{"arch": "unet", "model": "spectrogram enhancement model", "dataset": "notes from a synthesiser with random patches", "train_examples": 78125, "gain_aug_db": 10, "noise_aug": 0.002, "n_mels": 64, "hop_length": 160, "input": "log_mel", "win_length": 512, "task": "enhancement", "loss": "l1", "norm": "batchnorm", "activation": "mish", "pixel_unshuffle": 2, "widths": [96, 192, 384], "blocks_per_level": 2, "block": "basic", "dropout": 0.1, "attention": false, "upsampling": "nearest_conv", "init": "trunc_normal_002", "residual_init": "none", "optimizer": "adamw", "lr": 0.004, "beta1": 0.9, "beta2": 0.99, "eps": 1e-10, "grad_clip": 1.0, "steps": 18000, "batch_size": 64, "epochs": 14.7, "lr_schedule": "cosine_restarts", "final_lr_fraction": 0.01, "warmup_steps": 3600, "weight_decay": 0.01}
Rows from block 4 of a small spectrogram enhancement model, named by matrix and row number. Rows with one number belong to one channel. Each number is 200 + 40 x the weight over its row's rms, rounded and kept within 0 to 999. All counts start at 0.
After each channel's rows are labels from the 100 clips, of 14976, where the channel reaches its highest value: "band" is the frequency band that holds the peak. Only what is clearly more common there than usual is listed. The data: notes from a synthesiser with random patches.
# convs0: first 3x3 conv (model.mid.0.convs.0.weight, 384x384x3x3, each kernel summed), inputs 288-383
# convs1: second 3x3 conv (model.mid.0.convs.1.weight, 384x384x3x3, transposed, each kernel summed), outputs 288-383

convs0.371,207,217,224,156,174,192,257,141,174,174,231,177,148,183,168,152,203,230,223,179,57,227,104,216,198,190,218,180,246,193,179,194,154,235,203,155,111,205,191,194,204,248,232,260,190,194,199,245,221,211,165,196,155,156,187,241,118,174,234,219,227,264,236,190,225,149,236,112,152,240,222,195,203,194,189,228,235,137,181,176,210,200,236,217,230,278,208,164,234,166,235,246,193,186,194,224
convs1.371,202,177,169,191,193,234,200,171,207,230,189,189,227,190,241,234,198,170,176,213,249,216,267,143,183,248,180,214,171,207,185,203,243,164,236,189,203,197,210,185,176,155,237,152,208,128,209,72,201,185,190,193,266,239,227,153,238,248,152,141,214,80,199,224,225,217,109,201,187,154,250,201,188,207,186,105,154,271,215,238,201,201,180,171,173,157,196,212,196,247,196,157,208,211,185,159
band: 4000 to 8000 Hz

convs0.129,195,246,211,228,220,229,272,179,155,191,190,155,153,200,193,200,192,271,232,171,154,225,191,255,255,260,156,192,236,136,149,215,171,227,193,203,85,188,204,234,239,231,140,220,304,197,190,235,242,267,174,188,182,167,258,242,209,179,228,182,245,249,188,122,233,194,211,171,213,165,179,153,225,235,206,188,238,153,261,165,245,195,214,203,217,224,253,189,208,194,195,303,176,212,251,227
convs1.129,225,190,234,160,158,201,215,164,215,172,236,182,217,177,216,178,176,164,162,177,242,181,226,130,116,260,252,186,172,238,173,156,258,181,202,157,233,178,206,153,170,162,272,208,175,139,156,82,158,140,221,189,260,208,214,110,191,213,183,174,166,104,233,249,183,177,107,217,185,182,240,236,206,186,237,113,142,237,193,172,173,243,220,162,162,190,185,226,203,220,199,209,233,205,168,180
band: 500 to 1000 Hz

convs0.62,151,200,214,196,192,180,167,253,106,199,224,218,238,239,239,241,237,172,185,186,254,227,214,171,209,157,189,152,195,118,154,185,193,195,208,296,117,248,167,239,202,256,164,286,161,190,234,158,168,247,207,254,183,224,191,179,198,178,166,258,225,175,196,163,239,197,152,216,277,187,292,236,212,227,175,203,191,227,186,228,182,348,227,130,235,128,211,252,205,154,161,200,118,122,190,173
convs1.62,264,192,190,186,163,200,188,185,276,201,197,179,156,146,166,173,167,208,214,209,194,263,177,211,210,149,228,308,168,231,236,141,164,188,191,150,213,130,260,173,169,158,168,152,169,203,216,251,293,148,136,145,210,190,130,185,186,199,228,255,175,206,224,259,152,189,247,186,215,225,131,150,157,151,188,270,253,178,150,200,231,131,190,212,164,192,107,189,190,283,224,171,242,265,193,230
band: 1000 to 2000 Hz

convs0.376,164,173,211,170,232,186,190,234,184,192,188,229,203,197,225,262,214,133,155,190,231,259,227,190,185,210,160,202,205,206,167,178,215,187,202,318,185,227,197,219,222,210,173,272,139,201,202,157,168,194,248,260,191,204,214,187,187,185,113,234,236,240,179,197,213,215,148,201,276,255,320,243,209,176,188,213,205,225,191,207,222,301,236,154,223,119,183,216,205,197,152,227,174,183,130,134
convs1.376,264,195,198,215,167,189,221,180,214,225,215,137,162,225,123,136,151,212,277,188,211,249,196,189,215,182,206,255,148,193,224,201,161,216,200,110,190,130,244,161,185,191,197,172,266,186,233,208,288,211,168,148,206,196,149,176,142,176,253,194,227,193,218,214,221,167,246,194,263,196,116,158,205,200,192,255,175,183,163,198,253,145,169,206,181,203,136,155,209,254,201,136,221,227,176,263
band: 1000 to 2000 Hz

convs0.178,211,243,265,193,188,193,239,169,210,204,244,127,250,185,191,177,202,211,249,208,292,234,225,169,155,181,184,232,169,196,139,204,146,302,224,157,324,230,214,129,219,239,221,182,223,153,196,215,193,230,195,226,315,232,193,241,170,225,255,218,159,158,204,196,218,156,216,264,170,239,122,251,250,251,171,147,175,171,187,203,160,166,171,176,215,223,201,205,224,212,198,215,208,225,235,263
convs1.178,188,71,84,179,186,208,176,145,172,196,212,153,192,207,189,239,155,221,197,241,214,155,181,282,220,212,196,179,189,188,207,251,187,189,229,202,257,252,200,185,163,199,174,219,206,257,208,225,207,204,193,239,109,269,210,149,265,226,271,184,175,236,209,174,189,234,252,211,184,214,180,158,246,190,218,195,210,196,264,203,194,222,134,235,180,121,227,169,191,168,180,226,198,192,207,184
band: 4000 to 8000 Hz

convs0.125,168,211,187,159,201,248,194,208,139,247,193,228,102,230,244,239,178,192,225,220,234,214,235,217,236,250,178,140,193,151,226,236,209,186,229,234,52,148,140,162,232,177,145,154,185,205,212,156,180,210,203,244,158,229,260,194,225,229,179,201,262,189,180,187,201,207,140,175,233,184,219,187,193,162,170,220,196,240,238,243,211,172,211,149,214,165,163,197,153,174,176,199,111,116,177,216
convs1.125,241,187,232,205,142,139,206,151,249,114,203,210,260,176,128,125,259,196,147,140,170,226,149,183,119,201,300,235,160,246,102,129,235,222,157,165,210,219,248,213,176,222,225,241,175,218,152,187,243,182,200,160,238,145,181,152,136,139,202,183,145,218,221,218,204,141,187,242,176,219,224,204,191,237,258,191,254,125,160,114,185,227,159,220,162,256,166,255,252,221,252,199,244,237,179,150
band: 1000 to 2000 Hz; 500 to 1000 Hz

convs0.186,182,205,221,165,209,186,195,152,185,169,217,190,175,234,156,127,226,253,199,205,120,215,124,198,166,143,240,189,245,191,167,207,197,296,186,188,98,191,138,196,212,253,194,281,165,218,194,202,185,232,205,235,175,169,115,241,127,169,215,224,211,216,214,156,263,154,202,193,185,214,189,257,166,180,170,232,194,136,165,177,193,253,202,197,208,242,214,187,257,123,200,252,144,161,246,194
convs1.186,224,142,141,175,157,216,188,160,217,223,158,174,184,154,262,260,174,195,182,227,233,242,275,206,202,233,155,235,177,214,203,186,217,168,256,222,187,170,179,183,178,115,222,123,197,169,203,128,244,178,157,205,228,264,233,180,281,264,171,150,224,92,220,242,199,242,155,202,200,140,228,183,182,192,155,151,218,264,210,219,194,179,177,162,185,119,181,186,180,265,185,184,216,223,205,150
band: 4000 to 8000 Hz

convs0.4,236,221,222,216,202,175,167,176,228,174,128,180,188,224,186,101,238,267,241,205,160,185,132,193,187,192,200,198,232,120,142,211,135,291,183,197,169,197,146,233,210,213,157,304,194,223,199,208,213,218,157,222,193,171,183,247,119,175,207,244,183,237,207,178,234,136,218,198,119,202,196,241,158,176,159,276,195,142,137,177,211,248,207,203,203,231,187,189,207,168,146,325,245,236,265,220
convs1.4,247,103,127,202,180,165,210,164,197,168,156,163,217,155,255,253,182,213,147,190,188,211,274,216,205,155,194,218,120,211,124,161,190,234,262,208,154,199,201,161,129,172,214,132,192,206,163,137,257,178,175,187,230,233,171,130,256,272,157,119,222,176,171,239,198,229,180,257,189,175,197,175,173,194,216,107,278,240,182,168,172,182,145,196,174,210,222,154,212,234,247,245,202,195,215,123
band: 4000 to 8000 Hz

convs0.84,263,140,151,173,199,204,208,157,232,196,163,227,152,208,161,204,150,208,174,240,119,236,169,258,187,212,232,256,186,246,209,196,197,226,238,165,150,171,161,164,214,162,265,184,206,191,190,211,219,171,215,113,191,225,185,203,194,263,143,147,274,199,214,233,139,231,189,84,159,191,167,269,209,147,221,206,219,186,210,183,194,201,195,185,163,249,220,206,132,208,230,233,219,238,216,168
convs1.84,108,245,193,215,196,212,146,181,146,220,203,159,270,208,175,184,235,237,211,201,237,177,234,157,224,133,159,159,198,124,179,228,181,232,163,238,207,268,168,257,123,248,152,237,237,218,194,163,170,287,142,222,215,183,152,184,188,155,222,209,187,199,157,134,280,168,183,267,179,166,197,166,230,268,176,187,164,210,221,216,185,207,195,255,146,276,247,194,223,178,142,239,157,176,235,183
band: 250 to 500 Hz

convs0.68,159,187,220,177,214,172,163,262,146,195,219,215,240,249,224,229,220,162,197,178,244,229,219,170,197,157,197,168,186,142,143,181,191,188,196,301,127,264,194,228,204,257,150,275,149,196,228,169,157,236,221,269,191,209,194,173,181,173,166,306,234,162,181,171,235,176,162,221,290,200,316,239,215,223,154,189,183,233,192,228,181,344,253,146,269,156,258,244,194,162,173,194,130,161,177,172
convs1.68,271,204,206,195,158,190,189,186,261,194,196,206,141,165,173,173,163,198,240,211,206,250,184,200,215,160,225,284,166,228,244,145,174,190,186,148,228,117,246,160,190,161,195,150,177,192,188,250,282,155,151,150,213,183,135,174,188,186,218,266,166,190,225,264,150,186,232,178,225,215,130,158,130,155,181,273,247,193,153,175,225,129,202,200,195,184,99,177,186,286,221,153,242,254,186,254
band: 1000 to 2000 Hz

convs0.203,165,221,223,185,184,192,259,173,106,161,265,185,153,209,187,184,216,213,214,175,104,260,110,217,206,185,199,169,231,151,173,194,176,225,196,202,73,184,169,174,201,262,209,244,211,204,185,246,205,227,152,211,152,163,180,227,171,163,240,194,272,235,221,142,215,165,210,134,209,223,231,174,213,211,191,196,215,146,208,161,217,196,237,211,227,260,220,186,223,123,221,249,151,180,214,208
convs1.203,226,192,187,170,184,231,202,182,227,224,210,178,206,184,242,217,183,166,185,206,265,223,258,140,175,256,195,224,185,218,200,192,242,162,237,172,206,175,205,183,183,138,252,158,204,131,209,67,200,169,199,193,261,236,224,157,224,244,158,163,202,73,224,241,217,201,100,197,194,168,248,217,181,198,187,122,136,266,201,229,210,203,203,161,183,146,174,212,187,252,191,161,228,226,178,180
band: 4000 to 8000 Hz

convs0.46,172,162,226,300,140,207,178,203,201,183,213,105,200,192,199,237,173,254,231,210,137,229,237,265,183,209,208,185,184,253,167,174,244,192,188,268,200,203,184,194,192,183,260,259,232,240,179,213,220,238,189,150,202,177,206,186,210,202,189,168,227,195,252,172,150,234,193,122,181,253,210,168,265,208,275,175,234,210,205,200,110,181,191,180,195,232,159,178,141,179,187,212,224,180,249,194
convs1.46,215,161,131,202,286,259,154,215,193,232,152,180,196,249,154,166,179,217,197,181,239,186,175,140,166,202,191,223,222,163,222,235,167,176,270,107,211,207,199,200,205,176,168,172,207,148,213,146,259,168,209,197,190,243,158,180,190,250,226,231,213,175,133,210,199,181,183,216,154,196,214,183,226,171,228,150,179,194,207,274,292,201,208,247,144,202,202,151,200,188,177,216,162,192,193,198
band: 500 to 1000 Hz

convs0.270,179,217,218,226,227,173,205,225,204,168,155,188,187,283,203,166,210,237,185,207,107,179,168,224,215,178,184,177,233,183,192,202,142,214,181,200,81,204,172,235,231,233,210,283,262,254,202,261,202,239,170,168,128,162,192,228,195,176,221,226,203,274,214,139,223,154,238,191,197,179,230,203,151,190,174,266,201,161,150,167,204,258,249,229,233,287,214,166,168,145,167,309,152,203,235,222
convs1.270,235,187,234,177,122,160,196,149,200,158,193,149,177,123,266,194,146,181,184,154,223,218,274,135,178,179,205,226,183,213,158,100,225,212,181,175,196,144,160,153,157,161,244,146,184,164,145,108,194,170,164,131,256,143,188,177,185,201,153,143,196,122,207,248,202,160,118,235,213,152,192,232,144,169,222,125,202,252,169,145,191,174,238,160,205,221,167,167,200,230,219,182,228,212,179,201
band: 4000 to 8000 Hz

convs0.103,155,234,224,185,212,211,184,255,163,237,216,199,212,203,213,227,241,154,176,203,247,227,227,168,259,204,173,160,196,114,184,234,191,180,218,255,89,246,156,239,203,235,156,233,189,172,243,178,162,242,181,251,197,234,253,161,197,193,178,251,214,175,144,169,231,188,158,194,294,199,258,204,232,249,116,190,172,241,214,242,183,278,173,157,235,140,225,261,206,159,182,185,134,149,157,214
convs1.103,258,176,244,198,149,114,230,170,236,106,192,200,154,173,132,142,162,201,196,156,190,226,131,216,162,177,286,251,156,233,184,83,213,215,193,141,222,127,217,160,188,183,200,181,155,238,142,249,265,145,190,143,185,175,168,178,163,188,231,254,133,236,230,238,162,160,235,227,226,207,158,197,148,164,242,245,255,136,118,103,219,166,171,193,200,230,114,197,203,245,216,171,235,227,185,215
band: 1000 to 2000 Hz

convs0.51,175,185,186,150,197,189,238,177,204,195,206,207,166,126,234,296,170,126,152,182,181,216,231,198,207,216,186,219,217,216,192,169,232,215,211,258,178,178,187,242,211,151,203,219,151,267,213,146,158,147,211,241,177,193,239,221,200,233,59,185,293,249,261,230,153,174,165,208,192,155,242,164,145,142,207,238,207,200,196,210,175,196,282,243,221,174,191,239,173,218,220,227,194,197,97,114
convs1.51,183,218,228,233,206,215,187,164,161,187,222,193,228,273,117,101,218,190,286,127,211,187,174,126,201,192,218,184,179,180,158,228,216,204,128,169,204,202,219,182,172,245,191,183,281,206,178,189,200,267,198,164,200,150,179,151,116,138,242,160,225,203,171,137,269,138,187,201,205,178,171,174,191,290,220,172,168,141,221,191,219,177,179,220,186,220,198,193,220,160,227,178,207,224,171,273
band: 500 to 1000 Hz